{
  "n_mels": 40,
  "input": "mfcc",
  "win_length": 512,
  "norm": "batchnorm",
  "depths": [18],
  "stem": "single",
  "lr": 0.0025,
  "beta1": 0.9,
  "eps": 1e-08,
  "precondition_frequency": 20,
  "merge_dims": false,
  "grad_clip": 3.0,
  "batch_size": 128,
  "epochs": 111.6,
  "final_lr_fraction": 0.1
}
Rows from block 9 of a small multi-label audio tagger, named by matrix and row number. Each number is 128 + 32 x the weight over its row's rms, rounded and kept within 0 to 255. All counts start at 0. Numbers have three digits each.
After each channel's rows are labels from the 100 clips, of 14976, where the channel reaches its highest value: "peak on" is the class under the peak. Only what is clearly more common there than usual is listed. The data: melodies that start on their tonic, played by one synthesised instrument.
# conv: pointwise conv (model.blocks.9.conv.weight, 384x384x1), inputs 128-255

conv.116:139212177145106101131127106159113109216116170096144146127129115073070110103079137150094133110099149069054092142085149127136125108120099146186119132048142132072178154119103132119205153132108092077111166148155125120124108092076147184047083145148147116161204158109124129159173094179179167134083080167161076156109168127141132135150123130082149114125112174153124109139111114130091117163205
peak on: G5

conv.101:147078100146099089156196124121128152096087124123158159160130088119110101118139116113103138095130087126139186124141089121088115159148126146095111187135114144114084082151120125146120126093127102163115126133110095097095122167126103162147168075152168130106089060111128106070125151096122149172111141122123139090141070134209122135121144189105141227080070122136111127080108080148079094115143
peak on: D5

conv.273:101154097112179158161103137149119178113066102082155158154155154095081160136113062179151178084167207115159117146132154136094213123153129125160138121153139076119110140151097119141106170099102118125166085147139144132121084107132089131153135109164100102165149086123066091137082134146133156181125085116161179133129139148165139136074135063148064109112162085084095142144143138155067139177112
peak on: D5

conv.9:102078078116104081174105220107134076172108086159149073152157132161130147063151101131124098118143133110130148133112191082083131084104112097089109157096080158155114135130125123128106131094112239112126138120177139147099173145114108138110115146108146089057114184128139166058182142161093136112154127143097153104083060110117130098105143159216100124112136136134122120134106086182114079149156
peak on: D5

conv.20:127122141088125136082106154157135144153150166152057070092120107149199173164144176171116089150169092097115143129164117105103139181108063151096143089120149074155122159126092133121139110154122137080194144116144164099117176089052114080121111145099169094092197110074153119117149133153180146109095127104113086094098127131114108102140140117125159143125188152137173145124073163175100132138109
peak on: F4; F5

conv.176:137151126082085156126120131123115123131175102111122164110145109149098151077138196069111185179137135192098123166108090111142194133073144162095092096138140171201168116121090138102130109173118118129135176128099084156091128089115105125189122157084093148126173107113147175070115103125133119158135037087129137137118171097112181143159079153151116106111065124083097129084099128104194093142101
peak on: B3; B4

conv.376:136142117137100145133113207167116088173151122129116131083141166066129116102132094156149140127086166126180149171097074151140179088127175158203119139145119150104103110177144152090126152164156068097078145168074193144121164146114115129077141191127144186214131139131122078128102134103103101145156126161118097075123154134150141086137059155118113106180143157072103132117158068136075099144084
peak on: E4; E5

conv.300:100159196150138134095113095169137136192094129121136157132094102101167122113135173095126153099138118187092141136141163109124103085138142142089087114184104143126146158141102157171158095119100182160132116118170154101112147136082121105103175137115176119132118107160073072105122100096118125132127167084147176061085152128147108166111066116191135118098162086102093082091125128189155109096128
peak on: A#4

conv.145:177128109088113167177133102093142089168075092157124144148051101143121109149115191154066146125160135174167112168047124095148116090114176149118149078063208094098155144097108124089143118106141109087103146127141130083094147110135130171167118192139092133101195118115175096089170140092124161098188105150157118160084113168161160133172097146132164126146113107101119124135091139095153097109140
peak on: F#4; F#5

conv.123:106117091154063100132137126139099093099074124070189135157138098181099096131144152122136100125121118101115111110153110127128110171178158159130144157085120112191130113120146176108111076076121089061116142125143132142146118176127093130135156155076091061100195128106089168126116150101132098105129052082156128109124139146085102122163174242115111141157146103138156118069146095051132148086106
peak on: C#4

conv.25:082117169136131134107153166117134138100152148108115151136099147208131131154142140147112149157123122167130069135115162091121142102164197108126119098098134121139145140068165103163105087087116112116121147178195132101146121103097118109050085110128063136124109094147128172102117113138109106122065090150103084125107108110118136134094117091172097113131109135134088108125155178176111157153101
peak on: C#4

conv.15:094083146146131118135154145149124125121134150148029173119109114122168140129198112178184035132147107073146086155086164105124127110088149126121130117111121085113112092152092105151096156110104139137117131103116126085099174160142105107146151074115149060124121129147124144096098144149149175136159128070098054144107132148154127129119164113162186143112114134134166138102100088119165127143148
peak on: F5

conv.175:112158142111156095137082146138133114120117158110124067140101099108084183182148114183134090120159124092174115152146148127152115131111084077061101118107095089144099129171131124121031106101118127163132119137159120112171122192122156126097154060155181091145085248179075157107176124146090185116114085125145195164189130128125101116098214088085101123098160117101139148124133156142081138190118
peak on: C#4

conv.83:141104122177106181139147142129144153097071130128082127096103087129165109100098154105108182102137117099186131114186130148103080106124153095124058128136145109145137166105090124182167157096091098143159072073125165099139122118118157158134074107143127195172133120130100158166118152091164124115158094144142175130161096143151131134144151078130087097183126101250095153140143092210076192162145
peak on: D4

conv.120:125171162153084123099148178126133211165121133140052114133087148067117110097093171168122080104103143115090088142139157085132140141132124171174156120125110125125152165150139105135157164157130147137158149105115136102187085057079143132071064102095134135098133128118063144124139155140139114109130114086131051117139135128103152169106112152102117169124144118140082142116132155164097106102124
peak on: G5

conv.212:175171086141169108162149142181164152117063130099094113116140065139142125159104155164137107085111172121141124156116175155070046094059101111143145117100132210143157140123130109158132118131161132152141155083139166081086116090146099056081071135123098151183145118086164140095079153134087117058148142134109151095128128124204152110157143123183105137114132099134126111104188083127091153153088
peak on: D5

conv.207:120153091195137147104074113109135107146051080125159154159124121155043138074091176099100098105097055166173110122179134107137143051109139140066100100106119093070153104173104173130071075115120087110199087146124148143176145104146150169126109125110158143064137137158081063104131106134153135091174133085095096150104120146039159138142137090147088148154103138126159110173114111116105120155145
peak on: G5

conv.108:108160114159106133079111159156085176105116149111171146131150103180184153155149105122149127134107147161139083167091135105053108183116171090207132147072110085103142158131147136122117085099151132171122110095132148150060159129096126127141150125129167228099152065118096111184144100123104109140128165122190116108125194104110148181132105148188124159151083157143083148042131204185126126139090
peak on: A#4; A#5

conv.126:129122158091087124118135102119121108075210143149103094103186157130170126161098120118175117115187138129121128086113119126128156137129083080092057129094149058116096103134129142173140150187103161091119134103168112134128109135128155073067164142130091110101211135131111109095102150113130114174140139137118197074108117122140118102111100124076141113044116111153108163091118150181089143073084
peak on: no note

conv.305:176087142093059170123103139147148093138130096110105074112088145079128112115079083100146132104181081145208129136169126147118038068115139125104124057089093173094123101123105137127112120169087100163111131169112109088070103105127115143116131137130094076141083122125153139157194167065094126148174113083162135099121112159187161096105225063093107094118184183112077132081172136197115142094111
peak on: C#5; C#4

conv.231:155137139125122167087166140135111138068118156130151130132184094074086138149150109114139138108144113154086100186092161151131096081165148159154142117115119157174122159200209151124106106160162166133123154122165157134078158114121100151114126128144077100131104124111125141076136121173075103136125072157149146070110142058168176155135123101086124140102195102088172144140129169168110126107189
peak on: no note

conv.51:120142160119142138125083136130146138095148129124095047100134123072087116099165091090137106160140155115163036125122131108199137151129087088145113149073116085106144120117160104138160156112143128151092178129195117145166109121087143141110114142128130186159141109119108093085100099098105112109158100133198134131121103139134162035151083185093090087141150107115102119118085105129155175143115
peak on: G#4

conv.151:150109112072100099129163157155135175075198183167143105119114086136097110112149122097182107075181164096074090155163102142104202101122136151136083209161134155161148080095165101158092111114109108111116200087113100121139089101169160104126105118083121166137144160094101116026121102114110049122078107124134107090149097089111095151188083113120081138111145155163159191103104130132161139129085
peak on: C4

conv.269:167176131117101123123139102128101099141109134122039104144149114163101132141126176132136100119132059150163145116060108137178148150141127156126112140200168108085103174145144152066092083152145164146110134142110067142151154091100157154092102126109146088134116097097115108082134130155124135123195115044142135122163137144104150061168110088105098119093193138128121160108063114092134123094046
peak on: G#4

conv.197:100114098183108136080104104129179101136110065146157119111088161081162090158066146123093160150131080088154125198122171114076125168164206212214121142082116121074094121144116115098143130178120119151071152099198117152110121095165115163119134142095114132107168142142128063121132069137124137117114174127099173083194120165169148147147153117107108134115096145124124151126121165136182100068090
peak on: no note

conv.325:119096136116141173114147165170091084178056087124087105141176113101156167113164142177139139134113093169096205136134156110102132152135166105158101145100127131087130153190111095100133155134127081077092153169111071110076110183151091135164176099130090097173157106153166115152080140173137116110161097105176067145057133089194048132115191126111093082152147126144095137106133132140129161140159
peak on: F5

conv.112:147163060112056145099077187104162055080127109078055094128152120157073125135160077132150136155146172138120050184104081087135111142102107111107191111133110178138080086100131064146140143127165141140117117156109145119106073119121129117096132080123126106063117090098089161094132171107112126155099127098122174135116174134110146210158147157126093160126145163113152188072156141127133103112103
peak on: B4

conv.26:123071169170124107140125150129129130166138142154103121104176086132085121124157138090173121127088204077101139159168131133141114092134066082097133168102129144106072180144087163110140138158131149138145158140129142102124110194162092134111150127168116085174107204121158108165124135120171102143126176105098135124122187095123184119169144087114157121146141113100111168164134154146126161115101
peak on: F4

conv.377:107140171124167144155152104133160169139172094133077107098161132086114133149148141106122148052076122186097105140203137096151147106159138143141125134142098170084125168109131066133089173144159109135129184137085080139103118087145136096082103126142122178075197122129144158133131136132190158131097092210176114130135112172080188153148068103173115126077100108118202150132131131169136086108172
peak on: G4; G5

conv.86:140214135154154097078113098175158190112130111147084130079129160112188163108159104130055157144135141153132136145130168112110118139105107095150105142084087086116119144154132122140135136106083155075109115132154141091149120058166126145110135139172179184103108081076065081132183119085176162140197177156084092130117153128166135094113152129121129121141128164167092139099092090153131118188173
peak on: G5; G4

conv.264:140141082137119125079100166141131118158142151087085132179150133066107134096139139225105134106120137129091171091149128126122140113111199158157149109120186134175159124130184121094117092129105100073137144141183127119125109106081181145070117189193121117097132118139125119137111133158213143087142126132093111102110140101148144130176109108095171186146087138120135156074196139083130110072107
peak on: D5

conv.270:141118125165128140131133127152136152154138115147040181128100138141160154168139084063135176148161117143125153130082158080129192099149142129114105102101127143090177170146157191156118092091109172113135129133143139161152122060137123102041070162170137124097111102136151158068076152141159123128119117163148070169154149114146147150162095115135094130126146143149181164115181164152118068128192
peak on: G4

conv.382:132105108106107135186135097156112168117147129189118154124086103128124045087129115128124157180153138112106135148113063184093130061104121127138151092106145086131114142168182139116117121115159150064136110102157106092108135121117100089118180195111103145099145080099131087063090075116125100089134192143143123161165113107136075108160120085135133121174104159158141157102082095126103094107101
peak on: D4

conv.34:175110121089049126088147168129107137173150138154094153080154136085122132214131115114100186135101125110086180140195131095155122143113122111087135144153093119126102090054167117168141111146135115117120122110113101110091147029136106159123123159089136119110128114103124099110124106151078162144125163151189106087038105147089127103166158088086170128174165081152157114115110117107153120129142
peak on: A2

conv.12:109083108105108178115102155190119150126156148128014072111165131172128123149125092165161053131162150131209156137103160152149159184114109077147142109135108112131119135067113103139127150165113130159141108132160126158129137125146114129138118152125065067139139066171121102101157170083174134090111076048127092131122151109136125141149223156092142132096132178102095135182087110122093119135126
peak on: F5; F4

conv.19:097148095111150160144166164165106071161182033136088121104110210124159148118074146079096178134139079067161157146068120138135106165100181113122121161173154139117089143168160129143112107134143065100113157150065142135070130103106112128151086149135094121190130184118127063137192128124166087084083086088132029124133141078128153132097143088143130087203091121123189129141115146141126130158113
peak on: E4; E5